Rows from block 2 of the text decoder, named by matrix and row number. Rows with one number belong to one attention dimension. Each number is 128 + 24 x the weight over the matrix's rms, rounded and kept within 0 to 255. All counts start at 0. Numbers have three digits each.
# q: cross-attention query (decoder.blocks.2.cross_attn.q.weight, 128x128), inputs 0-127
# k: cross-attention key (decoder.blocks.2.cross_attn.k.weight, 128x256), inputs 0-127
q.21:092113119099133135142120137115122152106102148102165114088134156114100108106121093117129087105107118102128134101110140138156123113153111176136115142150147128138123149077132118150113103120105112102120103094112113153139183141127123117127113114122152102138121110125147132151147128120088138124119127155119085154112107146126119123100098117122164119101095120135161139080128094145085147147150
k.21:144113151107081095138142147109123135129151096119147089161107143131122104117113131138160187142107103161146134104137096142132119118105113113153114118083117114137118115141109161151101111139113150153074138127085129099100138148090160175139134121112142097149136100115124154133147151099121082130093090124122119121118106124129115173147127145125127168174105153188099129147139139105152138133095
q.22:112085100134129107106162123144136126122125107131131132108162116155123105130114145144161135168141120115132098149131129114106163108128141114133148119098100117105125098151101105145139175133115111113147124135149137100123119098137159148119125138125116121083131113118147124143139109143087120141149139153145131116124131144140143113109138136113128159123104105126156093145141127160125116108137
k.22:147120131165135129114160150086096095211116140078141119153122107110115190115137114118111083148124151141122068146123142103091102072127128125173151089146111158123102112118128132154096116133087100139108133170106146161155141129110098132129124138124135131141120144127167117141157110150123157136121126115121101149158118119121125104137118108158106129143129130151132121142123152133157163152149
q.23:091103111140146119142180115105127156087126118134126126158109101137141131083127145128144163151110096167149124127156139129136135125104112104103132130096107094127134181175136137139152149142128139109143114133148150101063140107120127095090088117155110137161118136158114125111115135136128151117111151125122106120130133089128124101140118147131135181120139138128136096182137129111130157178119
k.23:129125108181079091155119135145151126177085176126146109137139123095130134089101142138123151147092126094112081141143122155124136127155088112138110114100111058106124152112093128131129136112113076111115077078132144152115119089159123159117158099126109088126080114138161128114100133101152138133144133126114158124123128129146159117123119103120160139123170112106109125145142088146096146143133
q.24:110142149106085108176110143128114103164123134116121090157127153118120123132119126166133123141121095114129161139163098126126136085126104156135149135122145142155111097110137118146141108142110124139121112117106132129136136140142090107100132136135110162140162105116159095115109129187123100150145122137112095119143145124178159132111117148126162077121116167117113101096130159156121156129117
k.24:151100168120126150122144133110080092129168165105142130161103102106148160102118139161138122130140094083120109105094160092124114143141131118130144138092129124110118155141125129114131150139130167146185128110102175129118149135121104131109108118135107113100168139147110169105081144160131083139124103149125126117126100130113125127105167135126140156147122135169084127067164133095144128141142
q.25:102112128106122157155102149148156121154117113146180118102162150136144121180084098141136117138153138116123119151151112127153118123104139145109155065140095131130089142107084166136135144151160126133152106152141094140101145122125132117118139129101140138169134129124095143145120129151145119143143089139112152130135164122130146120127130086127101134109137135111115128146122130138116154152143
k.25:142122128123090129175128085118101113160082101115148087128142113088132168151155087147152153121145105110143107107143153115095151081138111139147128122130122127134151110139121132130137122149131149145101146094124126133122137165122125129112122134110129150117139131162177118114094154099122093099106100137105128132112131088141147148115120082154119137164129126142133118169158122144141156100160
q.26:119118079119152115172120119122137102134127094126104134141129110121127129125148107124138138152128104161131140122130108158132125139137149131145143102136108124179138099121114114150111152124143144103139112127107155148117127118138094167103121161146117135147128131114174146147074124112099162091123116111139120169130145141096099162146114140135129095142115128148139112155097105142087137080163
k.26:146131143140111129103133160141148118132140118101117156117142161074123099116164104146150116144101082121105117172130094115148100112154098110150143144086139144132132150108133115114099138100103129111112141144130149152126123134139144089111158122133117132148122155132152114138127112132109107145138125133161120114144091118113120090150155140121162168096123103111158133140152119110132159115126
q.27:155125130115128098153142127118126138131150119132131154142166091134135117142112114147110118128133085154083104095147110111154125091129114139119101120138164109122111164104121146103128124114123100163107127126139139127151148150163118108167124154101113095147137137116132128134134112137148128102129171091159112165134134159103139141120146110090126118097134123124132158114132086124107124118145
k.27:155157175136134101146124112159171156137123124101125119115106085112128119125102123119141083172119137126145085141124151103116147167125103137155136104105125145102151107145154153104156103164117132143102116135105097146123141110125163094114128131118107121127125155145168128136124130152169096106115166090126141133115143162135123119128150129143170155113133149124083125127132144147129126116094
q.28:104177109123160113109121152117131132097114114128124160127128100121095081102149118098119120125152137153116139149124140151104146144116113151091131111143123136130139137133147126130148145118142118141181125123098128143124123138129097132130115119104119125151144159165160145128113143138150141074131127137136175132139116148097125137113138118120111094151169139129132131078143142130146137073145
k.28:110145139142207182157049091145102126120133082163152122092075190164145101182132164123110149140143167076113135141130081105129131092094139131081157117114124164141089138128141117134155118112154151136129128138128140143133097093186146139118126127126133071116092128149101139102142129089127119154171112158122163160127118095125115120146132111168145139143124130160135154133126081112102126141138
q.29:137153098097149092124182111148150152112152107149149119176161140165125142155127122149170128148132149121121150143187113094129114114117123093152110149099114122150149162175131144157116110152155139130106132166150106121103150144131107113121098094113115115131110097125144159147117126160140163137115167113134111131153064138131117155134128156107142146119126154110092106130107142113136116150102
k.29:152110140173149116136101091126139150123098147152150112135122142105142120114133095096098094157107126079151108136134133105096116113143114140129085172135160119143109125123071115150124129145087107163127084119128066113144148116163130150125141089122144135139102172156164153092120132134193113122108168117154183077136129137134127135104165103144165121105145096148144154070145133139128123128133
q.30:154102121143125133130173134118167142144132142108116119147142134119148096132144112149127129110140115178139160135131120130145148151127127105096144122120080151158151138123111112117108148124151119143060124158135133123175167086126144138111147111184109131113157137139133128121135111121106124133158124114133106159164132135165163106128136105138138139157126152081153132159094127095150130137124
k.30:155132120147099115137153151119114160122166100115116147124125090119125076080119135096124128146123098111111172093120122106119135144164158146111119128126114037161112100128150135157154120129133135098118123129109101123164150131123160126160105097118154146118169120113103141130140139157135151131066114126127107097150138115143144124137138146109130126115122125120128122094114093151133129143143
q.31:139132116069126118160131079123136116165129098102098114122076112109121132116100118121173131123144141105097133153090138120097168107141140141086118144149129162122131151124103164144120144136128139117141133123125124130147129146094138109103113087118131128106114110142102127107144125086117116147144119139125169131154136122141117111142099153170109116147094066108144117133106156111116082136141
k.31:113133144110089121104183112135124154111119133094155122107116127144128165165113139138151108168124104100111149147119123162121121084140109178149112103134123062175141145085120148166094153118183115142082090145127122119164102121135158104114108127116124101101123169127102138156130135087106103123158150125159124138103152092155105149152131092162122158119111099145138133121110107123126142104103
q.32:135121113101143154125081138137143129123121117111090149139091158131146100059143097114151119146139160123137159133123126107111145168137139114113084059155129144105120146151163163126144125128152173101160143132097145129135133137147137145147141097123145114124112124114112141162093130130118150113100128138157123127121128092122167127086126088128078129147087113124132154141097135165154117174175
k.32:094151119088141121147101124106138128152154119145147130153137167100113128146124128145118124128149145094127105130191102147146123128173168130126088143166137121133148152153121136119130133109138101147124104124130091111162078136145138148147122136133112131139131160137098106099082113130159095117154109136131147184146092161157111161119113116148106133142127153144102097101103133130132186085112
q.33:117094114142131133105097135121131114106131113134168114134121144138109142159133159115130139128169119079154156166131114179141127163148135117095102097136130129166144131096103097109117097168142093126127128156102144151125092117112152153119202150147137134100146136067157127126105102129138084164162085155136142098170071124111058105126119083112120187176129105155154132093151122136191131103131
k.33:113148103144163153118144100151109158086112127117136089112128117133145185135137099138147127099130123098137117158153150129131102137165079144098126121150116149106144134147102147150141083107121129166103128122120154134117139128103111136126135099097089128128151119133164108106133146142115065135129114125093123139142133136095086099121104098133112123114124135137175146153180140153152186141120
q.34:131154088106161158127133121126116123126136103173127083138096119122137121127140151164123133147131112097128128156139146157131127114102179141113099079135181150118170164119121157121139136123105124168143174128141110101062132122184152107119157116100092121095103146110121124125096123134134150132090142120159174147132132095144101156123117126156118076099134102154130156105146115142132108097156
k.34:131141128084192192103131138126113123117137163133095098147121111147135142154137096108160110128113114107144177112127098150137147153108130129141133138087124098134110140187148115102142172129127099146154124153139129116114157155107109146105157146118146129148172122124141147104072099082105149135116149120142136152075119113156163173125137113091130117131141114127147109116140135131112119123087
q.35:167121085133122156103153118144121090152156140076098121142096135154136107121147130146117132109139105158136168163137160111133147107117148135120153127144148149149129139146156137105084137127129164130163115113158126114158147153099124163080155154139110137094150124143159128109119120101121112099097161135135150118153149082145113151111120049154111141109125130121092119138137183129144082138094
k.35:093096105176118126126139086082161116125138105122151149126148138126139144113150107101139125105126102116144162146138146115135094111092132150099118136158120108103081117121129161132129100117153108166127155138117106142152118153129130141132169124161109101135118127117130150102108131108104111130148160111167116103151121117148139125155134100118112096130106111108124112111122107144161089122136
q.36:150153129133104102182145109156124108137081143138103150152142072171154122107126116124094152133124153118189130120139093140150159134130111115111117099137099180109151085102076108145100131129125129108166078123118139134158104133137145148134103079072133145162131114128133139167171143155119127146142154152157105125181137086156090069170109102118123140079180125168141117213134073164111154122138
k.36:151168186213162117074109119162092115147108093141166139107165131094145131074150126198123141153097111117137128109106089166108103134088124108142121136145140161151111161117117130108104161093098104117131171118116142140135122123148152117134144116105153150109194114118123130111136149164144082167103113137150117158156150129123099125127092129120138136113159161163108109130109098120147103133114
q.37:097125096112118134129159135110080102116128163118107138163155100160132160182143103124115122190150126087105091137112132134121112147092130127116111121165133127137170143140149150080121156098150096145141146108105141119154064162133078113141149149095137130129077143109086101085083165172126121087123100102154137136149149168097127148134181142139133066151129107147161132123121126111106085170177
k.37:167105128096097120095118136125115146101131194110121137165122150134121141134115119171169126148130109145164099140143147140082150198148177091143180142114164135122099136129140123136077147147137094113136100102144132119166125092122132129133161152112144137140158074105142154126122120111071123167133129069157147131115130140163124170120132122152116131116115132127162169182149140150121128129121
q.38:124111132123096106092146134164082119119170168081071123165113162143128153127128097135139090100105149125147152085133104131123111108118107135140126130157107164122140153165135075175108122156091158089116084125164146105129122144103110098111162131147112107141144124176126130146105069154124128140151135129158100127108141131106133137138161132174146126119096116154130158146090114115144115177089
k.38:183107145162095114153169134129117145126079101135141128130124124067119106117144109122118132120142115181132089130137123099111109150139154124093127115154116140134095107114111101165110111081119103077137144120137098151127126114154102142137164165113122167130132160160119114163145101108088123156159122163129134140117107127128117163154155063126145120151113097112133122145139123174137084121111
q.39:132111126114084108140175098140142099141092129111134064168152118130139097090159141141158141130111165161098121209142127108109108087185176116135145132143159033156129110122124152102140111111115126129150131142105106176101111145121137122165129076135110125152192131135128130161117129148165137122119113155157142133093146127109158156093142157058109137070155150092135101103140083108144100133097
k.39:129142078080123094158178168108113128146154136151135085149128137102095119135083151131095127159098165104146137130103115146116132109139161100135119117102172088098118128083146153110112114139172131129144093109139105157141114115136122113141113149144120139122201138134145138115149085084152154106093092136153070074079126136121166107078111127097100127121150183150197156095107150154157151088138
q.40:117093174135140159104123158121147134110147089140121154156159101138073149160112127120103131083122130130131114132116146149104126126126163102123119161173123141112105140120116128165095117109129123141091153144150136173131102150106113147097131150107159079130152116154146096117127156145150156076146092150099165100074089118145126140160162148151096134090130178198143143132128127135111128140150
k.40:125128164109154144129189120152141163118182117101134116128147181119119119098161169128124109113123129153102140137118132128099087157129128148187148152151136135114166137111134126118104150147090073134132099105111128130139134081087111126128100140091142101169152144137151104176113196143122136145169102134154137078119134087135123128109125124153106099098106112155084139156117118162108158112114
q.41:171118097143127113124160104086148155128122149164075123130127115122113141142084157102090111131131140127155085119186102098156141149181137150134128110135171061100138061139130143126120097102093098137118126147094111132120108175165136080152124121074149161135157139150119122126123122132142107157127143149168133107162157134097131079135150099122154170084145073114132158111156156149108144126135
k.41:182126114143138153126149151138115127101163128118143125131137056154118125144127142104082125165068116108124111132145097147144201141172124106109128162146116154144113119125142106109144152120127124135168131130135102157128147126113151144153109060162117137096138147102115111099108090130122104082110085161156171147107145119120121131114119138124143157114145128170092155112103115186150121095140
q.42:125149104112172131088126143173167092117102127147146102158144144101145104091117151161083091174117142124145140142073087123126143097163142147133139086164141141133143164156089164130126172127173114127153166158169129130093131055168114127105094147141137143157160124157105152098119160126145131086164111133103133091134173123120120113131131138133079107142157131120142095127116120080122128144113
k.42:119151168154171097132142110160156099118154175150098125142147173185117148116090138102163111106114166079104144092132123138124130113115170100090167121140142058109119121144118063093165159148136139123118138093138120098100123137087147123100139166163134117090128150128130157123091115096147180117114110105103127128087157106136137194116133162107132102094149083116091162134152157120087140078075
q.43:146107120122100121098107122110106122156103120119131149087117158096145142099158122160192091126158147100122170117125112091106072120115133120112147135126124082144123096169109147117144159137151128150135127137141170084161136161138154126101119110124119084174070155105150166133151165100152141150122114124123110085150128114155146161155122108143125135157104099103143164109115138121140123160180
k.43:143142082125094089154150105039125117079119164147134110123102135161109136124129087161151095148172137122116151095141119117135126113127106131099180121136158141132119113096130143149139116107132141172152163138148100118129142105135150135127142148102093094122089145092178130141135113090136085154149116131131133105137146170094139112113112108113132142105080099118157146100105132135143122108139
q.44:138140100159135132120110116166157143098114121138100182146091088131167131107111104099157089130109122148143105149130152112141129097123123151108131109090141149147147105130091091083112126153087141122177111128129129117179143163130132150128103101120145133132158123140187120185111122106091118129126145158158092132158080145105120143134111119110126142158150125125121114130109125151085121117123
k.44:157131135177152121110130129108097148141136087128133097132131089153153168140110166169120119141142110150117141114160139100127127132130102138117130126149122138145163128102107140139109107122096098141104085107113144132132111127142175152166173092121148128111143130098119136093155094130179117148118128116095127134142138096108113093174159140139108134101131132163129079128114129098122130122146
q.45:130130144110127165158141148138094137138150111163078133103110098119160116144120138107141136098150113095154117110128115154101093086112117144084113132100121163079150160112151130138138144137126125143137144105127135142108085142124134147137110139113116121138104117142110157138141142156116131122142134072128111058141141150134142127136154138114138150103119114155108115125114131154127138123162
k.45:178130132101147118083107098113123116090177094083132157121146126064149149083141105159133102116104129148121108113121117138127135137123120141132127113104135086130153122147132083124159139102101108073133173122104105112142110143104101147093177118119141138136104112126163098133089122140135115131127120152126130118114123147134132125141119145129122120147132147173065127115126156121129112162157